config = dict(
    translate=0.12,
    encoder_experts_per_token=2,
    encoder_conv_stem=False,
    decoder_layers=12,
    beta1=0.9,
    batch_size=64,
    weight_decay=0.1,
)
Rows from block 6 of the image encoder of a small image captioner, named by matrix and row number. Rows with one number belong to one neuron. Each number is 128 + 32 x the weight over its row's rms, rounded and kept within 0 to 255. All counts start at 0. Numbers have three digits each.
Before each neuron's rows are labels from the 100 images, of 14976, where the neuron reaches its highest value: "strongest on" is what is common among them. Only what is clearly more common there than usual is listed. The data: flat shapes of many kinds, plain or patterned, on busy backdrops.
# fc1: MLP up (encoder.blocks.6.mlp.fc1.weight, 768x256), inputs 86-171
# fc2: MLP down (encoder.blocks.6.mlp.fc2.weight, 256x768, transposed), outputs 86-171

strongest on: ellipse; semicircle; bar
fc1.27:120148144117183134060148233088095118102091115138125160148184190121175144093129131160160124171137106140050111114099108159138090126150084142126082154187145097131115103153086117147133128124113121105107141160133143166109086136106126126156138179095120119090047122
fc2.27:135091167137123130223091063164137135139134101133124138187120133066142131146103151103127130109099106134149101156125163068145118160138167109092144086119129163089152088110155106094183144115152123148125113149143122130099149129116159055055139132150147115142133165

strongest on: crescent
fc1.135:146099164133085081095093163116084147055073083174109127063165091105131192113122171175120131083161098127175122188136122167152140101200162132132107145160178153162091149132162166138144163117128136103084121153146121116136074134086155151151125164135110103189165122
fc2.135:145071111097126105131104098153134139171153105159189134092156175143098098080174169166131131075142156128120124093083076129089157153080110093128113114132156150091125152056096094129062143107147116190164110141137144125154052109165168124130143131171136090176149096

strongest on: crescent; black shape; ring
fc1.744:146084093157131155076103108089042163118128090165105161073143133109098168122178185109203173104158164147121063140147112162126111098186131188148079182151191135168136150134147117136148119147152128039092105118076117115146071165092135072108124159085116129137103112
fc2.744:129134139115102102076114154162148127164081109158160107056172127117079111090135166174110148158151159100140123104088092168094149157103107125122131131136116165065146147062144053164114126104147174171119122140178156153170130115131149130156189175148139134131165104

strongest on: ellipse; count: five; bar
fc1.606:192116164173185104074138128163131152177132098192110110144156115157134109147086136129056105134116099147125151099144128108124137107160122129132122089165131151158147102136104130117132149133146147161141179140155151131179140127172127161168103106139126106112130138
fc2.606:135166123157146106133097153091083145146082123184183149129155129145109102098159144123120130143113099094099140140148131118129115123136112146066111171147112117146125104086189100115069122142150149148140114108159158125144127174100123133132163168179100120123101132

strongest on: ellipse; largest shape: ellipse
fc1.71:112102173142125136080084127157196135158072132114103130121125165092128106100105123124116067132100149126117115087115098077161106144091117126167152139099132149084042096072125064128110123092142158081077141138160151124128201166089160121122126141142102137128125131
fc2.71:072133134147090151093134169107126117132124090176148169101119158124114100134172115158125133088090126134126121138140156141092113124136134146126092137133188118135110211084130163146073082117098147097150135158106123151129039162137153124153156134139139165115029090

strongest on: crescent; red shape; bar
fc1.636:167139102109218148130145144180141087168197146108128182143049140120090060147130091129069094165106122131105190045128089072088117182078096136129111169151103091139155093108157126149030137185150147148158136166141115124096160152143141098133129170146136126109086140
fc2.636:099121157064080069122103106138163110152122098185175102076178158142098118094140109168167138121098143127145121143132073165112112127125108067121086103158164154102134150103095101145106105117100163157178137133130132125181060088167175144175155144207161104191123095

strongest on: ellipse; brown shape
fc1.88:143161128094188082046103223129118118134103109190183121109151100114085092135103102154118103154141111138135101106108116163154116109141099173072127130149155113131104121134102163173093197148093095162086205071143157141145094111162159164174134162149172109089117128
fc2.88:139130150127083083083086179114172159135107094159080174085153178113176122072133100149107104080091163112107115168130121113092139117180100122100120101129052154133116128109157094161096166080102178147151174120165166103144110122116095099142139138153074147125138093

strongest on: ellipse; largest shape: ellipse
fc1.145:150126131147091174090077164132092151138100091212111139119171135104147111147095126114126128125154125105071076110170145129144093135106105120123151105157072121153147132120172074190110152116106168124157158103097153127204156135160130090144150143145107156149137150
fc2.145:069130103123186123117209142169187080131106125115158140130077165137152094152162139111159108179120050139144101168119108065143186118173157149129108113059107120161103148111104145135176166171105072147155182111083117140114131165124103119127111110170133152124028087

strongest on: count: five; green shape; heart
fc1.332:146151123130113117150097115187156138109111076123127172110113161160144105104090153088161108098135116161173152171161183098135147101145211121130125131116078165132141134148137110110108153146145155198113107112173113129147177145181076147209167113153123102146198141
fc2.332:161099147114129136167110157152192118169082125063078167143154143082087121098083077114087119080146095118132134142134170147125119078137132091191139084130096158087154144125170083091099155117153141115120099155166115123131195151123068087123134111133063127118153169

strongest on: ellipse; black shape; largest shape: ellipse; its colour: black
fc1.582:143129156134146143073109148077156157141151114194147168147130131089112140119118146158070138188124155103113072095118129180154146158114088163094155139189114136122074138151145032163162126104088144093079181118140124157133128093144200100169121178158159113160119176
fc2.582:112107171136091100090177182110183133145123160107085178104134132082184104083139068131134113167116102138118064209173163094134095095160115100082134096070035157134144064101107104130151138133063142108169178088134179132119190118123110124126155144156123127137119131

strongest on: count: five; gear
fc1.573:119160104082168139123142122169126117164201132150158158102114077161120124126161168123134162158127115134102180136122152113129150120115101119105083143129128156098199105086113170142058199137077159112123197201156060180139077173155153118145145198137108141078138150
fc2.573:127102160073084083135049075162152099136163129136083130136155102147107207127124104135122132087138138129120084151135091145136140096166178048104039108087121144138142192145079152116155087102113108082146146162113095125082093074091076135169092143115156118154157088

strongest on: crescent; ring; count: five
fc1.642:142143140203195221132097150081114142114145112159086129145151137126143127130158092140168078090127144138067159034132143156116099130132101185171199071142157102157101171106075104096081163182158109066133143150128109093154169170176153078143151162143109108104142148
fc2.642:174134082139126071122084117096085124112144178174126133132179145099111149079105100176122100061181203090120116091099079166101130124110102096123153117173194128099086139151083114071111161104161128150145062108129145098118077101167108118126146099087139075172129115

strongest on: count: five; orange shape; pentagon; rhombus
fc1.697:153128137120175146081092132171141124074110086160117165116139063128134133126075149132117133165141105140117148116143064147131103122199091153176104131218097097188107194146121081143121092172127186099130183100073102080125137169124129142109085125156146145134200137
fc2.697:145148108176083176100134137069119151053115148137121160161129116180132121157096128105110096112097126080113179088164102164064076134115128179145142119122149116144128133162203141162098136166123136157099112089104192159116143130078150093115116114095153135067071171